config.yaml
model: "multi-label image tagger"
dataset: "close-ups of made-up surfaces with and without defects"
crop_scale_min: 0.8
norm: "layernorm"
hidden_act: "gelu"
expert_mlp_ratio: 0.5
depths: [4, 4, 4]
num_labels: 18
Rows from block 5 of a small multi-label image tagger, named by matrix and row number. Rows with one number within an expert belong to one neuron, the router's apart. Each number is 500 + 50 x the weight over its row's rms, rounded and kept within 0 to 999. All counts start at 0. Numbers have three digits each.
After each expert's rows are labels from the 100 images, of 14848, where the router gives the expert most weight on average: "responds to" is what is common among them. Only what is clearly more common there than usual is listed. The data: close-ups of made-up surfaces with and without defects. In brackets: how many of the 100.
# router: router (model.blocks.5.mlp.router.weight, 8x160, trained with AdamW), inputs 80-159
# up: expert up (model.blocks.5.mlp.up, 8x80x160), inputs 80-159
# down: expert down (model.blocks.5.mlp.down, 8x160x80, transposed), outputs 80-159

# expert 1
router.1:577469447527536501507426493549412456517421455476494481503477464494489517483471501578417470541482627484509403504440436521438474510522495422506459505420436555496468529483567492476462487570573595494423547460388453563552544575602512417471530469
up.0:486433492553565424514526499351521462481497532472524559410543571444476539488457508452489543506461446425454538501575502541513506424499481582519536471533537430550477470509504571516464485430532537497642535476481420542497507562493550502381545442
down.0:461549547549478495345538539589504481506568486553502582495474529435492530520460382498461500481527489515569586451572480441496476451458485462449332530508552468528531555510522461400410490591526489483443516498374493571577546496482559518559471539
up.1:541387445545518478492453511573526392492509539485531501524503454505554466446571521507466475570527560531433471487466578385436514484495482429542510526526526490437551549426559503522464456506512514560640533593530537434498437540459529392603417527
down.1:454490552537473479556522524453525533591617473532463542520462391551532478552416528580517439493511576504468481508483533468474503516446504535464504461519442451474539510584531539489396510529492484470620590556498470572544535469523625492464587472
up.2:408537551466508466564531527430478534580555471416530460469499481494499568587504457560398498594487472531523497499561485426498495415422448527473447637538471558483495427437585491529453447452543454542568506458584499583446571442473489569584444527
down.2:500504483425550531475546478543502543495471623440539518605562473566474465616501635444502548555542551451403487508489450477427493554457474530443505531542518486435455504472450455433445538419554549527512477463472491502530532503547547426489358472
up.3:476547491481465563615421440542426515500518432520506542560483515434465452487504565520459481451425438499542508624548567440434522491430508546457526516526453412490570429522379446488485540545468551486558470510494444456553493575635453493493408447
down.3:506486432514634467455606500537486555528573476576521517456478526533547471509495429517537467560434526483559451613515405466446481496540423551513533650566415503534479545501502535502516515541431458450573514468418514538547495508425564501422518550
up.4:523464508511524526565496630460383490466470455472539511487506599472495490479468465436537545435563532423489458425576470463517490542456486512473480511505565430494435524516557523543475462463522456558498508527456509545508546483517514464530524440
down.4:445468433490440523402471515481514454483545421414548389474463496495453518471570459396546465440531551499546406518439596519588484401459428579499467527603560548468498444531488581546517549549501499487486515490519543631516545501538532610528488510
up.5:459541442454490465466530493553523497635505501462486403508448598526520526490509513478530525446526469483497467389499397478529500445475481554465428472492510542428499524504482522471552553434540527474500474420422500450510514322523474588519462395
down.5:526456502419508582557588441495524446528549587496484467501450533483501424482492466461505482435491591522462552423521508504504497396587525492402476515518513507483488618455523514583452477548491524534482536490455458537424432442671441545452517559
up.6:575506441512534443488496492417468543499526481508495446647490450482474399567507501418469519590427491536450464498475579486501560461549446420492565497536454439546514515597434487435518436593503483499534510460467539418515484596472472533405474450
down.6:601461450475502494472439520471532407503483577528564450564537454518494501434507440525507492482381463442556546497436500473491555575451450506549501497434478470413446576467475450412490421454395507553509527514538585508410504591485523499486489539
up.7:485485507516473482468433400457489489427497530536490422503494524529482506435623491514460543463623552563557464543451509543471510518411463545484487445457550591556479399469410457509508490616462540511445569582524505516527540529426489522404481431
down.7:486435430514519494478494458434463446504545517480443543580457483534526507468541403497530476551483481499563510540604463547532467531446400488519637441485536461560538496515498466455587486494428482509406468475439373546510534508586488408536556601
up.8:497459473528563565434533500464480418527493489488535519514487588519490506384446433575421436518569448519506493454522551525516572531390521483460578483454548535584519554499478490490513569475483543489529591434579387533517457525494531509592482511
down.8:477368504384516548531473433572579476513573455466471494482447522466520584535470453615518551519589486473481474560574520510579388542510523504521421414451524592475554532411513478435557512623509517511573577500571410505457549497476503393490469452
responds to: brushed metal (99)

# expert 7
router.7:581496631478413471549574495600613511543543536512492477537497491511473497378485553472451473472527556435535413490538532478505496525492475570499596425539584533504478484408583536524582558432592507479548476478495498516507496479501508397537512480
up.0:628427542534395554459402592503466552527474540522452589515470518576496547494433484615412491524481517537588597519535483481447497546544473493519454501501541461493465514514495546509579422507563453457454413444499451522533494407484452485483588447
down.0:530451507501454497660535472445441529538544478537555452523575437591595505438470484546550520628469529534532544498472496466525511509451515430548518470489473574480461464399453503449413523488496532572538556538458525462483488473484530532542489490
up.1:497528558599478533532597459510446486483535428470466492532504512538587509575512461491503465509530499524543523480551365525587455446513509500508423479526500507534489493422483480427486415471440532431421501610466412481512517505553396407459610479
down.1:515541536517322547555502576618517493498478534519487530548491556512476539491568510484463482492457557562512498396546462474436451496449386443531554494540514584493505509419494544514516612526466452504491538396532480386535541446513540507548518497
up.2:399534544537494481453505508545563510557445574457526533568492524508532504490554519506469450351579479573521505534523422476472502566436528485481414478516532555452517526504510511526548573429457507448535498496462488505494531464492456428510384451
down.2:514463450507485395417489492501601554525478574485468441444350537476472501457520469519539533486486474561539477516473502509602503485478489458446465479608366500484489518429459459503493536477513504535530507487464565539445495508535386553402501491
up.3:594444445595470523470560450574513539448447500470498476582465521482561444529453469480490469520438485559577538502496439479504535500454562426383509482541415477477465449519498517461445507571500545487565543394510585457437518446507544515492464517
down.3:553524404532558491520451565564474415445496536463538564435463480423447509400496476500463475460496497455471440535409434552453510510533515447482413445470414478512565459423481501533504522511436477496570539488530491433545566550515491519469470432
up.4:452545534490536445556474528488505507415431540474402470514477542516482554448563500452473483513513552474540442444500503475511356513406570505514544428561530436515533492431480485540519467420536507485373656511603488495574474408547472537555466483
down.4:535485433526581516498526465542514581547523515502462475468534488484559495572486411517531577466452501550451512355470545517452541517516519524467502472505525419484429611533449525507510532544487484450436412566426507527474515468506422414513516539
up.5:507536537452528464451444408492431504572449511471548517446453483520502505477556445471531371611504524484476430447477473538570532473495464440530528551531563537476477625552448505481441462518527423478420554485533446355529474465514503492520531486
down.5:516521484551523448533521460464443517576591527543432592529530509552499615529539519516495432524558469525545497524444551487453584423516557438551461545559601472475410479540466484522453565463526452510553564505510566468595514519534473444537462579
up.6:493623564548573565448419528557515500519462529439532503421485485544486518533479416501463519385488518461592543586545398439473561548443486488518491526462502539606439488471526506561461538554462427508468541361484520458490492532459482574549527528
down.6:416647503431548552594455514443524488484469391491526509532465501577505457442523523581466568439442455554465571519444456531474569406518587478527433523540592563490433564540534411458516534438430474464451551531434537490450537588527465497499480517
up.7:436459593437543403457520587482474429499524528552529569438493446481505483453495430464475425517456549639534473441475532533574526513460491525564531439490604512451558580439416517590582490523521442531402466486475664514449416471488481520485467455
down.7:455450506493460543538584407527445457481477526507450593472478479530491483596577411505454439558422509587577518452548440515518562471497524589420534442493463503476512511528596485514475508438477526518490552444452506519559471533441493538613478574
up.8:478533533474542533531422475548556554533548523468547533469471564493483476560529447513521480514512413468532501474441404675491466510512588514405538514575505539375474565459499581496567515485542432442552543557436484491464492423458445550530465505
down.8:567485428452547476601553530609565500489478471554482492625491516473472484589535429419461601433456541542485538579492477493560569445532448548488536492506429609486558461480516471553539587516489425548509542473558517479523418512487504529451525534
responds to: circuit traces (100); no defect (72); defect: none (72)

# expert 5
router.5:384556522433522444553517550432532463512521550476428563452478461544506523529546498495571381589626475487489410443501508399539469520464545586574497493504485539553452459592484577507514519440524504545487573466522497610457483444509671471461510517
up.0:587419430445500507543472504494513468530443486519476587496442545571546574461556515503411554466524457558411476445402403580533513528485511501402527456592441483548493486518529477528471510438553570464415532526623523501466468528507403580436452482
down.0:492511548488446567515474596536497597476492467505465556482522455599502442519408528497489517494541493608481477423498567508500387507449540489527473437500467538459502483507507518587483444414483501460509536481486521420362462516552482502370533419
up.1:513447581520455583493497483460496532461444477538547625516545489449530474472448448517583526589452435456533488518516536503482557454521619510525544417423445438468511471460504466496578525487497496524565547515449625473555540472523403648366478454
down.1:458521477423505462446539536459601549478432485584556493432418547521528596497466449519502482452431434565467552465477475487439530465480525555509518584487480465496472543411550445427497496536482491462470534503546539539558435535526499479555516524
up.2:366420482492524509563518499427544483390482476486563490431514527521555427436488446510566451515554436418506507485473540451495416463628477423552553530533544468603488486494480505556455530514516467418515472505416428493497559582499549397530576428
down.2:588427460532545527574540462447597558363470553510500526615518476519519457512521415491525431408454512557499506410545592568432456524435465495447516459478410534496449454551484575470523540452516523528394526499450506457504464465603390488421543569
up.3:559528433565435603492467515419444516493539467484476637521522545529432478522476469473477468482453410546510415466525423515509531510474513414550524582585506556541474466481330556511568455515490537518432512539493497469483450490539386430553602448
down.3:533415511491535576540464443503533523499460485448515520439460443598634517492447450533538559466460412575481449428461508533477408535417509516512509356503437491456489479641465418520474511486437519543518525606541498449490571516541563534550511616
up.4:495445565557509440507446473465548493496482492586567408517507562456583536466564568522432536552489461466476423501504503463577454377516453420426467372424558515593490501531469548493491423530491457482498505483522474567552463537390486441505510578
down.4:480559484572508514460528565495633487517467525496557497570492552457474486547469418429462468529541540486510546479477592501596622429536487497445551617479508449502455500474394507517599452522510449533497391450381537447528489517441442536510453520
up.5:487443549475539520530470497463465511525502538474622465489447564465482551416558449531527612497589597538502518556553470481543415386493526472531575565533543551484452495499467499512483493506583475506437474494536448393539512444492557482555481421
down.5:507543519449482455579404486474513580507491520465502491463571608406525536511518459523511514468588569575599449440484498472638559415471497460535551524536538588480502481537563548483490507511493581502498577502489412448509485547480540497585527463
up.6:528412546503447508569543482575454486557504524410513516565529447488493574572500465624497515533475482554529573539557533465461444527453445500550511430539573495493442619518521471450496550574467493538419591423481512517538504481502505463562540412
down.6:535515534443481587416586528485384569577537519452546444460489556518482480490455510604441482544463553498569548504407444501527474503530510477512576531523482432533468584527563464456496526446487533499474545421550562552430472530463563505503564386
up.7:484506499472494561491451483545453553492523448498584474483498453523465471501516526444574503467436522481524531556469485488549469541537456540429512401503565530482613510514484560489580490436531503568460468525572387471490484449461457542438485511
down.7:493476503522481483529517513541480508508524448471499591414441505439439558524508506578532596499488458561444528587441436454533464507457564516492468420484466454463556597499522528557429534543520477415491496518654432536471615552494535600467496383
up.8:437491494470603447524597555475524504495518449567440522515530529500530445630483502473430504441451500554568524497441571449517511462516518478528515530449410351465540512446488504496527442411505505448507452494478476597506439426488467521455547466
down.8:425504512559440399592542538592488340510497515465556465537411554478458504452534572475471468528479480555424485522466549443482560442466483461556531484455469525520515575437494509524401455508575424449368459504432552471459519488518445546527530586
responds to: wood (100); no defect (72); defect: none (72)

# expert 4
router.4:583518449573549530527545500551456509512492483551463515446462502447471541423548510566431408491412457429476454409566556535521516473470480522478479532382552491565587451530572463529479473499544496530439492463479461523425562484416446486559479589
up.0:522530510436542566519511541503386507534455466491386616467489487490439564575484460473492492466359540480495471582492612434450512424462558524557489473476466500355472500390460511546450493570472554546544520499385427583549490518564491512539472442
down.0:544436448578536506494564498479553566598568536472496557506510442415557538530595445451516444557492476574517490476432470514504484461484514461452570542449504483505462522412445424524441507428563482553477571544379567470509466492542577510538474455
up.1:505489358510502392500467450487497512451413526502447471508420519402563402520492546570565508549557482525533528493431493534574518487584434479465491550436507527555543486512489485510515473419535494538421437534496483539513548560599504512673566518
down.1:462492442550446497471416595344483512460472495498503493480545534476472514427568500560438469623435558519441525539547482464565490567555500566501537475569545522422581502576544454514497459464491503576447516503515513449542479506476504557536560474
up.2:556475479539575471533403539555489522449500506480537395443533545438508505477562478506495594489405591368444407481429560523385508533588485553468528499481487445459484491595418514501484461526460464490503551475469545542565541466471520556502486458
down.2:547489463569433433541548509458551503553446431480512518510480542565453511590414449459493521472431534475361482509625571565606511449467452455512448575456465522484470441511509588509524529483500472578630493507479571553552461604476563532526508535
up.3:540522513464599523514547534556508459461526503448512484446535556441458474546474594505537534513463497434458538469510493534457451404564487342470521492428551490502493456488458500605473506538447499562512482491515502546505514522512517518502481448
down.3:412499552477521546486533444511570526508513506507526490612537578499483456417556403580572530574417457510485437566582516491577535470498536489509520472465553460530509561520521449474550493479423512490552507532572424478548529533469483506499525513
up.4:490549485471482500480501518459507459497514460487446455496482526477519508447494477514484466521509490561461455436569505436530431461472558433465473450438543481489476522485518522505525462446433467465560558529473544428474561571495565566558607558
down.4:516572486541434519518488627453430507504454484461472552464538544510564530441504542498524406474457508584505440418439483521508512549513519457518428555557582490576430502504458499440495479528431550540415571489619569479487573490556525554536570473
up.5:444410495532475489514621593502555441493431471547393501493546547575613524532473459462401514395443484512463497479411578460491551516450485517460505461468581505503438531506507476619521539489392536492588561473499463520483547489477516494534512515
down.5:521567461588488537485495497470504406495591526484502503440492469547458471391492533448535463637466476523559524449391415457526516474497503435531569535529496498462457495563506504483413477579424503575424593490598408522506410502525496585469535452
up.6:495462547585465511463493482530536471557532502449498510435476455472459578437472407578486561392416491533486585424527514470475490607531523443544514462561331531531432556478585505426456527570450494487581530489527441431496489475553535570555491488
down.6:547469491462532457522552522416588517505478491466492528501448537523520499461446545450553496482425508511575587402404461500537459602470530471394528606448382503474586513492538490505361528535486504513441528521516536491467475512497408513490503415
up.7:606523636450495553471505512487503471492482489411582567529520522501459541464526485463492489445549504448551526512544506488480495463548502469518515468596580350449532492479578492523437494472542553450471456590590423508480557465544579477483480433
down.7:536546529464529582581561494467526500534503563495499461474531582446428466485471488481536520512562404497446415629545442434451481464517497519475419505541533446434625437530513385497427508589453485526526552469449527560538503549478601535535506455
up.8:518485457451491479518437503517537504567491508561571441518488546524533485569612485541487490522536570413542523504482396457463447504564535555617448492500491496479537480478444583506444415537525439500554490493518460495528465578619396429446474530
down.8:521478497462525567469501438464521508520441416570515455543502497549523575508485562522530469462499551547507532590523499565475454573432528538516503382507473515423483458430541486525429473440493528502510522499509470552457475497483507358383514563
responds to: woven cloth (100); no defect (63); defect: none (63)

# expert 6
router.6:539442428407494503388535566487451530496462463486566458559557583506567473530474439490438513442501461550478510600425502585533535490571486469412515604534497536386488501532519546445436485530505467568530532500553433456555517481468475504576407564
up.0:525524576463406469498572434585593526502474510523433488633525572470531411422480499406551558520498546468486470518546496481488398562504421493477531512496499533585576412494526587501520520476566469517395501411563572432588469542595535369526480501
down.0:532474486557535406540469564625536534480481440466464483639567567492490444568492510514490462506442451542522471401584509563512481534476551457466461449586532420522475515477414490534557467498500463495432540538471582496496567551556533435419557427
up.1:577424491537446504443466589519542477405477461447472460523545511459488520529595549534559564479471584441492633413521460536508426449497490501487462556487495490495500520546573471533549525492464475461583445484470422530543481451480579448467438365
down.1:506536494533545569506524531463573529511505512554587571443546417516572510483484441482615580465432456487481544561457428521503570543589441500497519474440527425551580571569453472571453543538577481501423512506460480532552420560468548572550490573
up.2:396479513522438518511570537446509466568580537393502415530531511471478462432458455429521512393491527485562546528475537485524491472437478542651455594513471478562428545573495460542424507434479537505548556579556459593585567556496578471432408502
down.2:568508454441534415509589535614454474430520442566552517501517499522479602437450518471518450438454492580457476503631504487435505585432553471496484477532446505509511527441493453459389547489558447511421529467614515515511416527492436430542558474
up.3:549518589441480551450471510533549537521417582459473501422482457481515506488436503557497503501426395524597496449472492505553499480612464459474528549438452424532514472427482472507484428463560535540562469432529568574502506508445475498566530481
down.3:583464409434463435503436500447514484460499546431448496465423469533556494550555564395514534438477527502451498489532482521441455544518544479515552474546472550489543533527490508511591450530517509482546488547383417562490486508491499494436452549
up.4:478540625558467482454498465491444487489472480476475429527505407542474470454382519565493471438477484535567500491495446562545524507443470508399509608491531571480529541476567512540534471464410570406520530469512466420519490474490480602533500512
down.4:501567492531421495390565545473526460512448569520527506509401524539415522550509475438549590465500562511509478506424495506567565589495550516402541528467454498487472470495564522419553508476579538398546556595418489497453489427415406629377482482
up.5:577454512517581405554486452432533553500506474528513492514536480415542579530563507547545542503404629473395555526544500597448474504498550502490492509472529425561533457498603546423431543490505478571426506473481523468539511619464413509494507458
down.5:448448538612523501372549450567519525507579441505422500469607521576478367451552389565429502467534499558483430444475550468473472464472550500430437478524430491566499551492525494506486548503491483456460422408471488526501533437544506425573449537
up.6:552461490565559494483537551417440523421532523370561576429522474483552558546464587519498516569524530458428599527476522504509511477553552501584490561590538511437527573487469539467425540521541496419573488572525605516486483498431487484403470527
down.6:510392492523453492443442501462575589531547585479518523498549542458488538524484395584413487506455507504535561506501529497476495544485428496449429507422472568481533489466569558511511479521395445390518447505519469500530593458558484485458528465
up.7:530390535478517606513512553567507469560505552509456535532502547495614559514499579565468556482556512535491504505487496483473472548501519479381433573443429548610443482542472530535463439460555538560517419473511432512506490492510597514465385501
down.7:409502519470452453403528521449478540569576415507604560536547484493441578477512556472505504550513402531492504441405442583462488463529483489564469506572484488564548490516451494486389526443525534472466565510387568491570471509425507517556450464
up.8:465494508498451414442535466489543539448562538526608428632567485493463501515495508390551505534499473480424536424518537450621515533464488510463484441529519444524492543483438449450465479443500544507568452534525497523512475523530559525438428547
down.8:510450499574625591532583550487449475465406482407614412477565503499426513488425425359519471521436537591450476493546470525504517509484492457481463502448571541546455420510546434551552560553555538526461474471517404471504490448447520421559454482
responds to: leather (100); specks (38)

# expert 3
router.3:492418501477488475552463489439441456334491528508535488490530557544458571591458404445566564562473590548545592555505519523519563492561505495568513392544436473486539440423390433498476491459443452398481441447465497454464514500421471585483447439
up.0:425526459630500440399400473468488504525475513461365460514456468566510426444553479512422476547516398667552510506535471401508473426503535506438486588501486538509506487516496480479559588539461556457523589449492473459547526437455478558422540463
down.0:519480455499498500450531496535514555481465523513555558482426500450460560501539543569513480451510501539400486473488507502422603497376510443488434519519513455454473551486550531473505458506568459517512435531552524453481529428522587482380524526
up.1:391556561508560516545470398386570491504520525499571526582473482519624624500511570481540572476535469461501493470481493554469513400346453556393462527466486513477515539527492451465518484503558547555520474529414424522530432418540510426567484513
down.1:432495504485528575539495617509529482480466441481507482604484622436526449362470533459459474593454548434527498397386421469492587440551528474474490521520530461513481516465466534503550529482517539591463544485560389568525551541566477569446502476
up.2:481467517517437468529548497583521473457460465527559537363507527484538580449495397459592439474590438544428479499491550561537481526472503505550449439467471557474504548519430571462518476462587440454463456492457681526500535503500481519455450498
down.2:478479505538514515623514534455443504504535469413543515461437534503488516502614570461469524532525506459516489479524401519469466540479477499525554502522480524526602498497443433502500452491502494512435594520515622499509465493484506597420532534
up.3:545447449483576479448503430420484424356464461453479530590461445433509561498470476458578440512602496494498516477542451440453459523513445464544568476537432587485520488438530498485504423554452515582440450546538508402530455484438582529487481444
down.3:453565464486476533491470465535424411380514440519587439474521406523474442434456603492510486474407583551456405419535503477568478546524497464506455537542459496432482461452481530442401469590527552546518571451479451564522497515421458494484546483
up.4:441416453532535473638587604471507457556481529458583463532552443474456351510540532580498573560519438497573475534491518520544495407528553514579490433430438467443471488427481526546570479453590430460459519586538453507516376445419452505533517513
down.4:516461571466556478502458591501658519431458423496474510561509541470510467557505495505531478459460509559547464533529496483492473565404477549468485381463570453445463465500500534527639464427490511584579564484535501521490463488440578531498510478
up.5:469512579526449532628448501435562549476510494445488506501493443529429454580478387615476467477601469488505464497489473553421492457497481504574479387450503506516467518523511489504575447524482435568508479519453486558497502421461439460583486503
down.5:564437562472437508476474540501525564508458489530441434549429567482528508478431506525499507495513547620454529583493504490516451463464544498513543483522524511500550533540537491488602526443537491442500569581562457603526446544428560524517521553
up.6:323462516471437563448515490454414496517465530488567443609461511588543484494470465494513439487524494551539519501469473388549426463451537529396514427493454521500461443460553496447510486477562544563543582546596476578469521489483584555462387554
down.6:472518482532465489576514440468500485523609553550622544428530402552484545464500488513507546513465520589566452443402529459547560491546616485527490601518533405425462542518624442540486411520494540526493466493406508561516498521504548522584566490
up.7:532478435473479551503609507493466478535468585613496611482474443491547540463530390469529466406495486496467575409438432530493484532516490541453520454525553464466449514571485594513492605482451591459500465526558451468474482489450565522408446435
down.7:525437437557513512527552441547654519514404550411526568461462485446474542484593427504461473492493478454507487282633452458486466511642493476467462509452598540489467492582455529512525521588429476511490567463474397458560531527420498553461545484
up.8:508468453501443524469497537473446544599465549492449484501474493541501467527598515460511500505565460491529477558469397483516530663490505456393479442510542524494451513565549555439518643490476485607486544515466488411499490429500458589518460495
down.8:491447521536442508453518392552450471531532454466489485511427532441568538487558406498450504403586521449477434535581489517515582579493466438468546481553570485459331494554534580443555477535526532500504539533562496484425468482558459377426585553
responds to: wire mesh (100); no defect (90); defect: none (90)

# expert 2
router.2:450473466577486553379445460537470495557547444497595451523489446493531473414505444409426486523524459521518437482557442440476494451441514484502489435523501543463467461478503442442576561446399569577510481516526541471500529437492467576374446535
up.0:577536503497441554511463537455434500531508519494565480498498515482497424597538446435571470438489490452549588548570516529570471538536532555507501553597453548523535523437429542487502471492591553508513514589488509513480564495449510438348512369
down.0:484452528502417464527495351445557522523450544522588554414521498476482448509458363478513449576507531603437496480452446476419532515451528495474505596515456496450459551513471496464521422496532476468474427522554580482432434495552487514504561524
up.1:496551527565438510485514467635471505519516533472447492461490467438515550541455435459430569585477508614469558525620483527398433494459567540432478448534540532458477488468401536525578508527426478489548487490562512524542436463539532565418556512
down.1:472411471467494504503557471564629534475493601459517495650451462484454519446521438518536485417468483559610545521561490533469528536477466543514518495547513492505467548502535569534556511477484396510455504467473469485558510534462461423547481602
up.2:469459432506525523494498437502420393487480498461546453342507519500516517595521507566464544404452464569433484615474430523506502471505436498459449492538465478568563491442499452484455451618483404483451461573520609503596471516482532565533577570
down.2:438435530540502405395438456523535516421507498525466495520463522550446511522505517478409475455399584572566428508604488421513505515484560445438533511567541457464518476573431518568496485534518503421431446573461580527471570560483497568547502467
up.3:498505518599412451567567532546528483518533445546410583543450526455529504400444512505537537581467493505532593563517470499502602487556494444472498478483469484409467518554499436460525527462523547478433478544445478537434442280539524395521432452
down.3:471435456546533567478576462495532537500548526485538512528511452494427494524578613498510443424570508467488424506400539565505566559559488491471465472498531499496596536535493578401431483485531568515428523517522360544505498402539443460377550537
up.4:542491510456419580459447458561566434459469536430479522478502443539514425479510470539545446572543496483523548577522481536434502533519458519525526508539529486503430510388490596511506531537475532466433447567498597407607463629499466505430525528
down.4:483504469582455543474488412478580554513506580549557503446467409583469518528570449489544465552390534550562505499630504454410504448464509504445554486473493506520561521583513539449488504419485522533579415531473487502344476407438491442443516535
up.5:502524465605474506526500461475477446530504538482365467504468484496558537490537502516453479478565433573575528386475498368455404445489472513510530607521428546611534488534599512558572542477504467498479547524452578460441477492591522547479531415
down.5:496437517507495492509604505478512468400511394435502506498525544572549531547518628525512509496578486546500522605364485524526375452508492456484456428446485500521571501484556481578369471505483485533563564482446470453490524574603535465510446510
up.6:442413549548540529595480535467553457511479486449445535463543496511495474448446550538501533570456497527484402521465552490514460448519575507553503567613493448481525511450477494493456426442508567367492552510474600542489399498550517489448541506
down.6:498494429622454402512496494555520473498512578490508507498441446448522497490467586490487455421459484635449432579470448437470497462548572564575490498477410475455447533515545591409510516447419469525436557430396604555549414495519473537482501520
up.7:466453405517527566586539467445591483408561516494575461490488531421503501560424615511546518533455498508485547441510520418485500482568513529488436518525591534437524455477515487440599489519491534425431436440579508490564534464538471476472516490
down.7:531468520462416484584516617465519489401578580460519437494401420466499517517509512450473458410391492516566531394546507499560541487515479539559516591498541476556488527429446648465547491424544534488478483449495473525551416422535486502479503531
up.8:517440430515576447437468503468519534409498468472531529453407497552466527514418510560498529514508483412462446467524426420601470511537436547492431438462562536408509570503477454464462493582552469394657542502566555567499497538551515511516596474
down.8:552464531525495461572493460521412530493489380550423519475457450465401574543518550513504492489506480481439485427487495468535531547471440561519512552420451449509600525574447509516441500498483428466512493547498529498516517493493397476513549493
responds to: carpet (59); stone (40)

# expert 0
router.0:508540485500539445596510525465480433423490544451433422500499478401486499575503550453633581579407500513505607484509476467494454482554498445528433497529509412577488505464413506565511473501469468437457481533455523494467509484550454487503560455
up.0:472467540609480511475587487459545631538526510502501485450598496440536550457523460501520460492472363552365474501457428441469539475464497527524609522472353515406463515538518588447433482489459507533519507560493553463413511552605514456513474431
down.0:571552430547485499465610473474517454453538543473406556476521483490500438451564404459487498483425418556440454523471489571556460478492474488585545485541529501396480549498633457481492545496435503546451501504531534429441532467537536537489451523
up.1:486523435456605463465474621478527513547501552538529492522500426533454492550563426577444528509431451569541527423547447557548469474520548499458487452524483521493482492613523498477576504458493564472489550449498476489389526413497499538532500494
down.1:540406570535660609467415481429547537443490476449466494573544494542445528573585520518526559522489491579556506576574504518496517504481457537485445494496534533396428516480542549528421518501449457576516462409456506464501474578456550560612511577
up.2:336559473448447516495421494591471465455503541557442565498505539516522493523464455481457496482583517594540517438476509552554442527548525573532525433514528545593502508425511413515472518506618454463427482484496448540496461568531388448460462467
down.2:540571597552497534478540396534518472451442521504495483560424526475464418454469607431482504511567517474507555515479577493523564530417432584526521441479510475481465489529530466534453456422519570517544540520544529516500557465566533470446477469
up.3:523496510539475487450453503515456530570426507532409504491440495519437452453541493527527511628531458548495497513645472436509512602434582514438433463451458557544472480512533424478566508442428544523497580496525506474516549493515384543450495463
down.3:555525489526552468593501581565487517599480543466470501488452537528467530477482590490484494464415546556478498566604475487523453484470508514494494503501505371521512510542553474519397477528578516488399414445500581543426557449484526487536507415
up.4:509512456562518494489472465451421506534479542472526542485513461514506537522488521541520529525560513492511571487595473405560410568551516518516544492570535499552514489449500568412568499472377554482438587509553458464471539467448539425565496550
down.4:500462537488473516426484503531473525575517446446480469415554646411532478443559548530489561478447514548483505479573467463482493472502555535542421454511420526540486511502481515501596509519500471521455488445477450535503452491496444503487518483
up.5:447531621484462533482450507507498491498488503507528498528552505495502527531492583488426506488444360433599485491487439468451470531536423553517426486458503447417458512472492517599523506545516480476525464444472496490564488446484484450484478560
down.5:428512443522493528550483480489591506510518472572462601529465456522485512514413485479405500491571568578501521495400478535488522582538456470432529584551548503483529542461443601483561503517527526482475540522485372497597483539501467451491556494
up.6:373557559503515526531404550517496478554487532540504525452504476474526487434519506437486471436606497484560355482533521440534459478456573516488484468478484535548456567456571510444477455445635480500495555519487486480496557472463515526597491478
down.6:524408537537514498496511465504535510397471456462524458501484503460517456576512425511521567391358490515446584443592519525444508523519482475503575488445483485453463594494548454472569476522285442437377489474494466502518462462544464527397568599
up.7:435495492386472452518543629443499588519457500481479430479495491525494492435560483540595423521455428465482511553526471486503496416529491475489552494432535539487431587487429529533554499548520557517622446553505428475497467445542640492538468559
down.7:488469537413454521488469522465491577543495466514402522474580575432498503550512420527491547467544437439456489613422525408517515404570500532519466508540492496539554445512473498560467507559505503472555485495466456427463481535439442515574460447
up.8:502573513457493393473541449516510424509533552464440583543434589513446530483528600549525435511616458486507473485523479383495486500438509559535506541470462516549488541495566448481482512463568489568452454489482570525469540595574500469384549469
down.8:496511474464460539517500428441483549553498573470520531510436493472533450568512514413577425504417415501503468356448532518544483443510488542489565594352564523505457553531441508490517546501509507508455484457420391555421456522474428526500504479
responds to: tiles (100)